Weights of a small image denoising model.
Model: 4.6M parameters, 40-pixel images, arch unet, norm groupnorm, activation gelu, widths [64, 128, 256].
Rows from block 7 of a small image denoising model, named by matrix and row number. Rows with one number belong to one channel. Each number is 128 + 32 x the weight over its row's rms, rounded and kept within 0 to 255. All counts start at 0. Numbers have three digits each.
After each channel's rows are labels from the 100 images, of 14976, where the channel reaches its highest value: "strongest on" is what is common among them. Only what is clearly more common there than usual is listed. The data: scattered letters and digits in many colours. In brackets: how many of the 100, against the usual share in percent.
# convs0: first 3x3 conv (model.decb.0.1.convs.0.weight, 128x128x3x3, each kernel summed), inputs 64-127
# convs1: second 3x3 conv (model.decb.0.1.convs.1.weight, 128x128x3x3, transposed, each kernel summed), outputs 64-127

convs0.74:143180125140159120102144108098119098147096109152157147133146131130133128102077146080121083170131115168098106165094118140109150138056095207111090125134103120095080144101185149149169130184119135
convs1.74:097077109086113118156107116117151128111121148131098176142056090129096094107172146154146146076154119130133148148130132089162070126109167021159118124147168087108136121090100128142075128106129122
strongest on: the character X (26 vs 9.4)

convs0.53:118155049149056100185152107104128063075138165119106127120154142109138123147187120115121137122147166069118120187109122113174132094074109134144147111148143118108098123142128118126165056143161126
convs1.53:149124175130142206055124097113124118171128090143127113190108098128131115162058175120105129150152109118167187078126146076070162225152128096125119154117120125101193136086186143126097157140130118
strongest on: white (57 vs 19.4); the character M (48 vs 9.4); orange (47 vs 19.3); pink (42 vs 19.7)

convs0.16:128088202101097158099075094156141082117126146118124112132172097123084058181096121056125144150141134098109107118118127111105104090087105151115087105095139034114150101168115204158087172120134113
convs1.16:165150022088144140132184145131198171076122142118125194126087143172162159141124174140172116076123146107116121126074127138171188130115128155133170190119152150122139152142159085134096113102146115
strongest on: the character K (25 vs 9)

convs0.92:135156191091072121143153180135103131097160078199111135132143154050127130203185177095117133109161108129166092127139150115163156147043170171120090118058145107097050075118072154160067109117136145
convs1.92:126144105135103122103207145134120136128121172133108165107104143210119090134081093088107089106119124157096153119117131087149096128164076177184168145123125106111101147156139135120122156101118121
strongest on: the character X (27 vs 9.4)

convs0.26:151138109105150120086137160108061152111122146081140144111166145176121121169089122129128098129154109159109170113102136146178104125156159100089153140135074161149104054110128098150194081103133128
convs1.26:070120154153095132126113117154098105152104140175180118159159182117148134163153138086112153137134115084150172113135121042112148112152086104162154095152108111057134127089168155111087197110084135
strongest on: the character M (42 vs 9.4); the character N (36 vs 9.7)

convs0.58:095129155109129160137121115147170144098142097126158120149077124152109181115151112131123089113090140128140126140141161106088111149149143155096180127073131189142050127050167107133091096114099104
convs1.58:126200135103168097155174150131045100149090160100104123092137149123151163089152086114076139102105090131161164160075118147132091072076055128152113139164126143126182148143057175098086128100092139
strongest on: white (75 vs 19.4); the character M (27 vs 9.4)

convs0.99:128142129126160196121198103125148115085144121061144180141129170137069123081138159202108083153146103128101047100137183116116075127135157082146107087128099146114095096128130143186139184166132159
convs1.99:155093083106101144128175101110148133090030117087109118132120153140106158171073204103152129125201163127127134134185118110102147110112164137059113130113130113132141105157154127131101094146112103
strongest on: white (64 vs 19.4); pink (51 vs 19.7); yellow (48 vs 19.5); orange (40 vs 19.3)

convs0.19:089152117140119108082155099066103160155157107063137107086155092150169098137116101206066094116151128085136142108143097067055063163121171108149104115115144119099124128128107101153116158113136109
convs1.19:151105153116180187156085096147089145113110137102165106095139129080163155062095073150133156076158167148146083114147101215111162127160123097120112141129169151130139124189112156117096105093146157
strongest on: the character M (52 vs 9.4); black (44 vs 19.7); blue (44 vs 20)

convs0.78:099163150117102175133139107122093106110132186154098188137123155108107130185095097146117113173101063117129177124139142131169135119079126147088133054129117073126077188106129132139142166141077161
convs1.78:181125113120171088090075171126113179105140107079132111059117116125115097088127104157173152078123108156100128096105128094127075102168158099192157171113136167100126149119127130139142152142128171
strongest on: the character N (37 vs 9.7)

convs0.61:140118148093105170116059129126100146125227144169116051093139118126115157133113133076105121106120150155108113116108199116152131106160174128168138139109130111105202088075150173116163148106100154
convs1.61:129078123145151082179136113180172120128058091137148137118126100098130076211126090198151141114152130095158183178102086201122107151084136073106113165117133152136097154184164126114125117099119136
strongest on: the character M (56 vs 9.4); black (40 vs 19.7)

convs0.24:125126141092144047150127167175159094098135129115147156144177105131178113081107142082103113196098096118081108125124071136137115103122135153077102093117139099114101170153152158110094075109160130
convs1.24:148112153123124145118075068144114155151108184101141102093131127170130198147192176133177153077146112143126136208110134135110098101140117084068155106129105147176179139105166152111179110153111077
strongest on: black (41 vs 19.7); the character X (26 vs 9.4)

convs0.69:139126129122105093142116178111137097152126125141115142137149192101194123139109122095050177106124088192164148114128150147161177138115146144122126152126166156092204185129092192087124143124133117
convs1.69:139144136139144162104141069107129162095081101162058165141125125099108134128115116156172091146082149122104129146184068142064087132136089113135114065095124129146094114140155138152102161090173181
strongest on: the character 8 (33 vs 8.7); the character G (26 vs 9.8)

convs0.51:132159154100097139120128093115142134100106151144109162096110134140077191102106117121126159135107178149112106154123135036103101154099087126101102127120176190101132128056075124096114159111124124
convs1.51:149164130141139105158139167143092109114162054065154126152135111137115076152177115116127088100093165174114186134086079127100104162172118072094079112131122105092145167151111122114113104093137105
strongest on: white (57 vs 19.4); pink (46 vs 19.7); yellow (41 vs 19.5); count: six (35 vs 16.4)

convs0.88:151169108090055120100145141109097020116178130173135164123112148089104121130142135158092054063086138104127120134101128146130123113145081113095140109131129079160153129057122131094148108099121160
convs1.88:108166160101157108136091147124115124114088152036133098120108078186080082087183097121139164132192106174130116106064139103140176142133193115210187112121131143140143104171133116119100080138110120
strongest on: the character 4 (77 vs 9.3); largest: 4 (33 vs 3)

convs0.81:164110162090119150138131131080143102090135147139115172169137179142125115117131115096127084146164147139110131094136136129174125108143123177146131103130139122106135133117133184119194076104128118
convs1.81:103129109160162151166186157146150115136104108095126079033148152090142133125167141131152143096129138144162118122116109147112173078142136115102157154137096144154115081164186141123122106159127193
strongest on: the character 3 (28 vs 9)

convs0.44:134079117097128104113069144117103181164112138126185147109175180144126081122138174205131082123145160100133055128126177150131155159166189112133147144118115130081067152170129097097124105150103094
convs1.44:147111162174119166142161122160102126096207142111121192187072143085100210154155168150101112140120096165098124141104099094140094137100104164134156083159172134138160131117081126158165190165107129
strongest on: the character K (47 vs 9); black (40 vs 19.7); the character 6 (28 vs 9.4)

convs0.71:118120108103142163162112066124163082096115134157170120126175138170127108082133148079121077181109145170097128109117129168139157125112142132143125103159141140083100124082129136146135091114062141
convs1.71:167108117144143068093127184110131166076109134086093174147120123082128109154174084087108151167116114146070111149152050109167083102168108129124151157113117107085072125134140117128095113104118154
strongest on: the character X (46 vs 9.4); the character A (33 vs 9.4)

convs0.89:125081077133154112126156084171146140159127072159140072120112128114121112040128131185127119143150087034160081121110090122164107152107110122148142085120123136092100137082115145125098217191103105
convs1.89:169172112073098110142076167132151135076126113064122155125102155115107139163099105111190092121146104164105139169133140185061156101193058154076117147127120117166152168161115186102142090099111123
strongest on: the character M (58 vs 9.4)

convs0.115:158145104169090166148056124158098033102116168141130184079134114141146132175200154082093101097141108123109170129111131170134194140169132099158137146121132131131066138109156144139122172120115148
convs1.115:063147190108134154126179080123086131145075166108133137160172114141099122160113130118092137134098124153130138169118133115128074137059105181121108120186106158120158118161145133190113143115112140
strongest on: the character 8 (28 vs 8.7)

convs0.64:184123150109143095094172173101118131163082140161145138094162133127125162119141111141128168102154154115159158104083067099123161148084119102037121121161105084135187153122096176118177116147114148
convs1.64:137152126165082126155119149119150110167111184182124106111137142155079074138080100075123048162141133159138122124126110139104091100173118145141095095088116149162110136141163121101100095120119166
strongest on: pink (40 vs 19.7)

convs0.72:129118063140160115127134075162122208112172090098136140120132125117108137168071185156086118092095134125132151118179078093115117153094132054142113121188114089124138118152122150136161112122132163
convs1.72:147110232061123152096110112135137097096129090202108141131143178082171127101168065136131117128186140153137107081082139131128125083137075142107153171113105150115057116166108124136073102119105126
strongest on: the character M (51 vs 9.4); the character W (29 vs 9.5)

convs0.126:129104106092111155135070178132173072109108153107105145116169167171082141083127142123127151099148075119126136150042115100114148097067121170082095081138115176143072183090144172152180130157166152
convs1.126:135103155124066086129123127141074156127135083149129115158091088112133136216158158111083110173079169172105144077173150129136093116128077029125123167163119128093148166131123147142094106146113110
strongest on: the character K (48 vs 9); the character Q (27 vs 8.7)

convs0.125:147134168140058163093012136103116119061071146152145124085106112084110165088152119065196150164074110161143115124132137127135158131092132118077172180124137058143135113082104195121145136076122151
convs1.125:120136156102138117148176097120176183103154089119063142157171131134126120157114107131087085123144182095056178160188141125155112137169089104160027072132098117082146175167144119118058136150105081
strongest on: the character X (55 vs 9.4)

convs0.8:106162076140177066132120141143118029059095186121098145102088123138150156152117094185166163164106085157048145092158067164109091051113123120150132114132116090140148124142140134113089137121176145
convs1.8:102121182176083177117168074139159168158170103102160093134143141106132115139165181111138073119176177124155091175135160109157180127148148162123137123129099116130104129091064168144191113146079150
strongest on: the character X (28 vs 9.4); the character A (25 vs 9.4)

convs0.15:141107072148110155179157149074120147070135099122123111141167133019096107170136135127068109096058125101150169165090120132160140106104057079119148116143169070109071146106142121162120200152110166
convs1.15:128093091090111171124142116144162125161078129111155189098067147195101183163129172083152118120184132118111093144112147130080082108111141108146112114121105150151193081084130115110189142160149102
strongest on: the character 2 (28 vs 9.1)

convs0.122:123094172120134167106166076198117078102130127142164070145111156072121142132116118166124122072106121112157122075023127134161100103101119113098169097140072153110083136120115127088031175160156183
convs1.122:118145141130123167100121176106136108181127122098081141156090125161125101122072156104128107148117138180131130130156107092112119111103105130184069125170150104129137141139115154185193076161046148
strongest on: the character G (33 vs 9.8)

convs0.91:111131083168127133090104159109093137077099146132113102104121129148099138127113120064173131130148105092141069168083074084130141095101099114228120112101117138038128142102150121136106205121136087
convs1.91:151119178078123066056113109114149139159108117030082124167136091133146078151110215145110107209105106136121112073122154127085114151121139122096118091144133109165134087106154120121130115119075160
strongest on: the character Q (45 vs 8.7); the character N (32 vs 9.7)

convs0.82:105108115147108142107101144143078126131113150090132151100198210159116173142119077112151154107193133133146152135159125085132139118150111137119055131105096181132093066116110151115147110099147145
convs1.82:164106086113139100216130084113156105120208099122101145117146112134102188098148082097102126069125111148123148168186114122124111153102129156150174151119151076105112192162072079143120105110108122
strongest on: pink (52 vs 19.7); orange (40 vs 19.3); white (40 vs 19.4)

convs0.54:154072110119148153098082115151103158108083091113168142102115122158115126076059173068127123114137120080152140107151078098139071163138119118122150105117103098079173121166097154155127111134135174
convs1.54:061180168152082122120101178107079051130157137151081094080159087100125112139109105031117068108050119129125182106179111156141113153110124091063120102086175143089119123132103144091124121122115092
strongest on: the character M (46 vs 9.4)

convs0.56:088122169160151121104142191164062173103118151128139114127092178122158106142125146157105041107084155155132156133098154193150133076125175114107108125091112160132107143096105116074100128122148122
convs1.56:102128102095066171149099095103134137130089074113145120166098105135170117154194094097163124161188067114178120036132140089061111146180102152093158155125117145102088136159130158168125123110114139
strongest on: white (50 vs 19.4); pink (45 vs 19.7); yellow (41 vs 19.5)

convs0.94:113131076123098129123108135133115084159198161168130143093115133177068086128125137099053118193115113160063129149061128132146113132118198103205140068164149145116123149128058117148127084120164141
convs1.94:161187134134165146122102115141139101104120126091117107108141136098161139149147137139144186062094158050145120185126104124116190127175090204101114171125113072144135112152147142163138183127129104
strongest on: the character 8 (45 vs 8.7); black (44 vs 19.7); largest: 8 (26 vs 2.7)

convs0.27:135104187146071147173102105106113139121120096096145060137151072069099119195136083114106066108131138128158157088068108114102089128115133144134159109120140080117230097110110187168129114154068089
convs1.27:080208090138142142133186150134121098165112155164120122140082146139154102117112128115170149187131116146087094143155156097149141084159130128140172201149168142104070130127149116138092142162148142
strongest on: black (40 vs 19.7); the character G (25 vs 9.8)

convs0.34:112099151121142149128106149148096101127168097129140121098160147117108157196108156125129091085162152104144054156160061129154165112122138133059078107105121097180123115140144130132115123118134154
convs1.34:177136160140110145134113105106151174108109165156128125090157111172132085118165066150104148104070116171046192088120206157159106146153098119154201128125130197099188096055138137137129162119140163
strongest on: the character K (35 vs 9)

convs0.103:117142095118084170198088151147101084105123128117081077124151152129096141135149092158103138084156170116155074135089215104150106181145096091095124129119130191131079148098124141171160143157092175
convs1.103:090084136139161088067101121077105105177107146129134120131105095142148101071120162106122171157153097121091104091146049182083145066157206098081106101133139162183113101113148089135101089113079146
strongest on: the character F (27 vs 8.9); the character E (27 vs 8.9)

convs0.77:151158149104169133127194149158114111079168077161151106120178151152179138092101186089104123055125082092129123186184061095107124095123094117149097084134131137116077117120132197146135104099157134
convs1.77:120132139146177148103089137067085155124107082092072117074057125115090110115156117135165093137120148149135079113123121122113180146174189108158156142129130134115177079122077066138139168131064141
strongest on: white (41 vs 19.4)

convs0.60:159155122182098158150089152108166075109173131159160124085157144158149121129184125104080108115144162153176115073146088108169124092152181074186154132112142157110112139129126168111181197127112174
convs1.60:052153134091113123132181092152139126111080125137094080116112154181148158187109170136137126126124130144121138145111141140125181160165122197077160126112153131144119136170091135143056154125178115
strongest on: the character X (42 vs 9.4)

convs0.120:089123146097196035127112085175115080090098115174131097129084154099143132131120118160105066075128140090110155123110107114110114139115144142074109107123116152111116132099114132111130105125173103
convs1.120:114162139188125118150143139092127166156129113037136152148127093154133128122131149196119103121163150152061061093172116118110157139139117122150143109131171128131114136140057083092127134090142107
strongest on: the character 4 (29 vs 9.3); the character E (27 vs 8.9); the character A (25 vs 9.4)